Rows from block 3 of the image encoder of a small image captioner, named by matrix and row number. Rows with one number within an expert belong to one neuron, the router's apart. Each number is 500 + 25 x the weight over its row's rms, rounded and kept within 0 to 999. All counts start at 0. Numbers have three digits each.
After each expert's rows are labels from the 100 images, of 14976, where the router gives the expert most weight on average: "peak on" is the class under the peak; "responds to" is what is common among them. Only what is clearly more common there than usual is listed. The data: patchworks of several textures. In brackets: how many of the 100.
# router: router (encoder.blocks.3.mlp.router.weight, 64x128, trained with AdamW), inputs 0-127
# up: expert up (encoder.blocks.3.mlp.up, 64x64x128), inputs 0-127
# down: expert down (encoder.blocks.3.mlp.down, 64x128x64, transposed), outputs 0-127

# expert 22
router.22:495548502508466527487553498527460520444512469494502498511502474480514512487484545493529494495513496507524520488461484475492495478504528504489481509454476463489531523524456500507533490511513483481482468505531455519528476516477495513456489542500447505463495520526481469543508498512502532507524550511481513468490550450478504475507505487478515468543555479523538472469507504464478504514519
up.0:447510526498530482461512492471501470458479508476482487461472480459488501518447489521517527506519538502561550497464447475514525463500518496529506517530518538473546532508456510476500507473507527523513466493476510508509519505500478504509527536522461485505469507461459520511488491496509502527490483517520487532477511519512480469511511461509484494515500469491521472500537461524553485539474
down.0:515470510517559534510473466486509519578514527534478541527523503509475504483493513516489489519518497538486457530508505503508523500527486479501468519535491532499483509499471522453504507496472491502514496465459481519471499532528498524532459499508499508515485553436450509485500516510542523478478515469496515467470498504469524480530454501501509493509446492524471534516463496543501477492517
up.1:492519511510508526518480532490452477474496572578534487483482518480495520534530498485493500482461469489499528483470499486488490554495506531515549507474514510483546497493485511543539492477577530525478479492531512518497495497494505551494501472478514508520506456490496492461484491501526500453523536506496471477506508551490489482521502473515505462509513490485495485443509480504464509486515
down.1:484475497542469502511499532464509474461499516497460493453520510511497506455495513538505536460492499514497523477481543485504498522515480501492524468550508514472499521484513481475503490468539478489510503466515457541495455527485504553461528460474467524524563498501492524475527510541488501462439491480490508492533535499506535515496487474546451514495529476480503486504527511476494511514524
peak on: speckled (29)
responds to: patches: two (63); speckled (39); woven (34)

# expert 36
router.36:492500540512521465455501464502503468520484475502518551529439505517474513510496514522536505415530534500514530479500494488557476464526473494515454487507492504527545512531487493538532530478533478485518483488460515486510519472494464530495483482532457492500462513455515511488533483516492519522469495512473487472522531514488507502472515510535500488500514516498461504469514508494542499529474
up.0:452511501496493506549462501509470489458467472494503475492496481522486525511515500529531492528509525500532491478504450507535495516525493506495540508489482526516527489503518491494443526548540511497525531487499516501498523530528495508540508482485541503466470486475471502440467510467500489469556481523547485496549492441508488544517513482504457517542500492472503463523507512518504509494451
down.0:474483478484548522461494496527498493500528474532474468530498476512523509523557501493454493504495489466499522490552528488474495478509515504471448465504440530496450481494486472515514526502543474495518477503514518496516533482524504502480496496487494554488520478483511466474511491485521509551533516545528475521487500549532494513479444479506546496485495528479492519489472522522478525497553
up.1:450464476493525497552506537479474471544515498506487511485464477498501504502509561526473524508500497471499509521499511484457460510507464560513519480509469540470477520487517495505500474495540516507485501484475479562498488466490498478499517477508506573512515530545478534482501470476459550506486500520507510485501465472498506495510495430491509533486472476484511484512528484492528460516505
down.1:501487507490488495471480512512530514479524482471496527487467515486486488539497477477469541488479490474559469534494528504498488482493481469458554470509517488467456548446482528491467527500472511527525504505444509467525514521492518522530535466535503480491468496488515542540522520487451508528474497486521515505491514540501530515493487494515522558537476506540493497517500459502502518477460
peak on: crosshatched (28); scaly (26)
responds to: patches: two (76); crosshatched (38); scaly (30)

# expert 20
router.20:476479517512510488499513492530523467498517481518525437536530461487471540517530525495521533475487495518515509499492493502490504458543548504485488452495495535478503494495520498508499511469479524535472459477489535494482449515481529443481465505483476488499496465556487497513521467518446566544537479547473500495532490507470514500500525485482479530504483509477527476502489475489521470507505
up.0:486503521503509498481526479516491556491501469499539494520485457500507474490478508441488481488499527503444517495519507561510515504502535464525490515542531504508451525499501478490448449558490502504474478469505511524532489479524457542518479478538493520481484518472520514485491525528517530492521473511440506477550513504492516499509493496498515489526505501447499483550537479488464529505507
down.0:526482533533508528471494491522464489534492531496493463511502454465512470479505513477487510549478489490463479497540513496496511517526486541519535543508514501495451533503531471495517474475489486550487516539521482509498435512503517555482474510514483505480486495450490492526475492481518480505523531484450494461486510452514489507449475498535527453509480536522492494502488516461457482502509
up.1:509505481467484486499483529492500517514488492491479503524503519463523519475503522467479508541489483422487496489487502494500503447516532480535535501507475502525529506509498547507510542493476455464480516533497533525524517547498485501521473468484492489498453504517481476473517515494465523523564497496519494523506462557517515495518508486534510524505445520542513489527523520462451441497491
down.1:464468543511485514501493464470486490498498478527486518463511555482489491513515493501479479483499465548498487479521513490522478508503488486514527510484479471514490500551499503483500518511453525472540492508523486509502514529501464493497481531482483518516494523458509520500465516491520468482582454490527491506514501508536558499569490538541503466507442496517446513494511545510494470521513
peak on: wood (56); furry (32)
responds to: wood (64); patches: two (57); furry (42); centre pattern: wood (32)

# expert 32
router.32:536487490470449509488490470489536516458539472504522494491514503464467556512462509489503492527531525453504456530525485476489487523492535513474522497526467514506477464446552508522465501522498498497504481466479517506511521539532448536469486534504501505512502517481553502504460533511492515522513494470453484523509459539515493516484524536504529476510505476471500470468527482509500498489481
up.0:490477529511464470529550496482514466530459501530526504502478540519470536488494519536511477533503511498517517509527507519544494455479440554477494481507543504473520508477505509505502506442528508499491507451500510506500520500536516488530499512490490469468513497496506491487537477493499443467471532499551474490514522522451496502506553488478483496493487467527492471554474491474537496507532
down.0:461474490502498463469498493493481513507529507510524510533466536515491491526525475516525459545500480539472461444489462495511510538461487520500494527501519489521496511507464493483480524497488490502505465475473473465513547484469494451507477449486464493538491474523499490497516472502514545474541533490499494544477541485504456484508455524525489478529531521503547496492491541492499493474450
up.1:470520468531498513498495506511489496486538520488517489512503523528489485508531444526499499480491533522485464470502472515509458507490499470494479481495461495523447486472473482484497480508524497546517488476469550522471522566516477461510521516466473500538469493546521460488510458498486475488475446500452500501472478530494532496481494554486480548526522498485486500516549505514487501493453
down.1:523483516492473496474499455491527533447482497519523520504485531460515492514495508483529470469503569515452472501470493506481490453472519514474556511493441499481509491548497481562508535515537454509504477429520508520530499500491463520514485511520502485504508512476511469503468497504503525482526485501456478518479464478495539481514514512508519522524471486459524492501506510541480498526500
peak on: zigzag (33)
responds to: patches: two (63); zigzag (46); centre pattern: zigzag (28)

# expert 17
router.17:490495462479484493534526481513523479488508528482502501461488504525476522527534533505494475501468486504510486482525521536455484556517503522533507440469513483494498460464538498497508454495461497508472479470521508542486493512502524501475503495501508444536503529453516504475520491552510466516506494465485539457514520536493517526538542487466477479529511466518486467503519523497456469472476
up.0:471508491486494496539464483480505523514521504473507449497504472503469487454534525513517514481477469493503505514509508505488472504476486500499515450506471511484439499511472505564492475470553501510466487539474469519497477507495459511542487483457488534522503496511571473479529493547433541508497460552507505497485525517495461507480485517500514499509499522491518510473504484491507547462509
down.0:510515508504485482561484537502466471505439488542463467503512510511504491489484504540479490517461516519466522514485480484497514486513451488462490452473509504517514507540503435501507500483545497515490524533460530488490484474506527497421498533475468498500506474488511498496532489482527524509540457562547511463488523523503482481480517507518486525472496511498523533498502505521478494509530
up.1:528504501518466502521488574510490486495486497524509490504495475466495499457495482497480499543474471529467478516491510525487483470501427543497489468522522475545482439527477475492550531496520497526514484512484456540442518494493541492524499501497489450493497520468519501476513521547487504502519513476489511492505465467496491509516434517522506469532486476519488498488503507510474467541488
down.1:514447493476523490502510472510495494479505496544541506463558516481495490501508528468528491524467468500476539492496503476491512492542489524466500523489475501494525515524483511452506467486459524483466482501555487471539467535525545496531530528527486520470466483498493521455494478501486484486465441502523506480487455487476501497486463530530510493508455473455521522523498546503467492496499
peak on: checkered (28); plaid (27)
responds to: patches: two (50); plaid (35); checkered (32); triangles (27)

# expert 9
router.9:509503550525528527506477482529462468504479515512513550487498506544454498465464526546469473487479502449542522528485471486509543497503527463475479493497506465482487503542490520496504524490515512456512495471482451507492529467497514528505528503502495543474492527497490495516475528505523484469528506464484464517487531498557477515520467519541471511470511517525516552522468475488494495532515
up.0:450506495490487523506531529445506473509439517516506484482495528521461523476461448498523495480513511502485512514493502543468480476477514475498503496512510496540457505487515494502494493513519459499548520522483500499512513506506486535489458528514481466548483511504544512520541496526497475473512496513460519527489433508517527495488568482497469514502518548517533518478529521443504517524475
down.0:501464505532486515464493489503531518483507494488497541496489487514577525476505479460545488511514522461474489459529498491538520491475495530500518515510520506518504506525477499495467545517522537502537485477498521527461493524525489538466514485507486534506524458484482466516451477445479515458441464496423491479509531502519471491515466479479507513502514488499508470498478530524496511483520
up.1:491487513528540523455463475509477493532480519476505530505554485550515486544498492491459511528486486477485521543516489522461518493520531529456480521496517490515522505497520491477492483500487489489461518473469484456500512477499501489543524513524525460505531476484514464508430472487507500477543542536514502493464524474460493501519499536492494495517512467508486458483544487530555487509475
down.1:482528537496476526480464524525501492436498469482538464465454497519532504518519538502498516512474480463533500483508514498462480571484489500495539493448474493498492514479491515511496480491535539520458542474482518516482519502513481486525478498499477453477456507514466488462500523549491461497493508490544499518479511514505507533532515491505540518487501542494511463471510485487501550538518
peak on: striped (50)
responds to: patches: two (64); striped (53)

# expert 15
router.15:482468464525530497472474534484498508520555482482453502529471490494542474531550472456517498484496498503481520499462522482515458513459494487523451514499465521496518516518502462485543546542478474507505478489551512511501498523490496531509535477538496445503480497490480475524461493481500489507506497543499519508503467477447499489487475434509509522535492491528492475500484517511496545484498
up.0:481475496546485480539494506492526483515468541498472470487469520516512519480501467510520509516537490514471565480495491481489492483496495532533461509511535499493488512497524501467464510475527468481474490456457498506493468484449535493512480460483520536479516508538493534478550477525488541522470529492519534523528480534544466515477520510455483576488491492496494505529506515525507484493501
down.0:532479487483501479507491486533501521472518498521512526481516511487520522514537491521540503484539504502502548523488502517477440491476516483522548497488509529455475523550510495460512561489542500495452517426493477528466480506503485480487528502496511517517496534523462478545490487506480486463495519538496527523549456504489508511486533485466524520495496506501470509486451476502550529490506
up.1:481474475508501518517499517506497480492500517524489460520497476541515457506549467515503495518496515478509457522461499490509546481478494512483484541524509499502453507489481529497539483529521475478497494503532487450533517455456503500425553527488482477487523478522515458585515491537530492504508505508529497523527479500483470483479473500511539484507510542479523461501486515496507541498510
down.1:488482476497534487504514572523483523444537478528500464470497512544511484505506523494471484452539512502481514466513520520512499506492498493478507517495524477496469483492516485522512523495497503504484511498523536493520493508517528532511485486508508526453468474492537534473513462533457506495483465538504474522523455470485501529465501518529498480529491559508511477469481484520420497539452
peak on: rays (53); spiral (38)
responds to: patches: two (71); rays (56); spiral (44); centre pattern: rays (30)

# expert 10
router.10:533483490528520526519470521473474470515498504543492541474473510510483526502524524515454520483488511500506513523544495467523519510475456466512470513520475508504492499515531520491508501458480504532529509533496467464510494516477522530523472509544485502552481506478450488502541499503463474489511484489484476477533514488554493528472502503536525483446504527466453529523497468524535452531463
up.0:483481507593508490547479510501492491521507513484485475499464498510507506525515505470500524502496508528439500484474477510521467474453517512486471509500513503503525499518477499503476482500515472519466470503522487501527504502502511482522458472479502507484513522536486504503485507455509477504495453505505512598523472527501524509481501506507429519485470478512544470509497520489527559552487
down.0:477489480509497493527504517460512520502512504495449476484515526502494527493522522529533476559482500513529491480526525484513469480490511497504553507504488534486541500488470497504496462522514561505494497494521479498489456498528516494477560532532523499444496517519477461461487510491503486485482475548517534513426466483512466476511468474466479477503477480499546498525504497529488520467452
up.1:498481496494472503495456494489460460464474505492501445502489486473494472499499503504490536496543493485470536459519511463500526532527503501478491464484482506505479537492488471496532451547494488499497533488469505544522516534513498497459490520544476531492496541512468508497513525543486525470479485478504558489512469486501510497535553541501544539476485522461510472534538497492494485549514
down.1:529502485482513530461497471483494479489525520497477549516507496476494479496526546503507500489439531510466520488523472534459459498476468509480509475498494560513507484469505487492471518477479524468458521527498510514483512523531514475500501504487475538575477459455480514510530481521485486496491501507511468498505495568534508477511544485516490505440497514522514527522488471480518451510475
peak on: plain (100)
responds to: plain (100); patches: two (89); centre pattern: plain (63)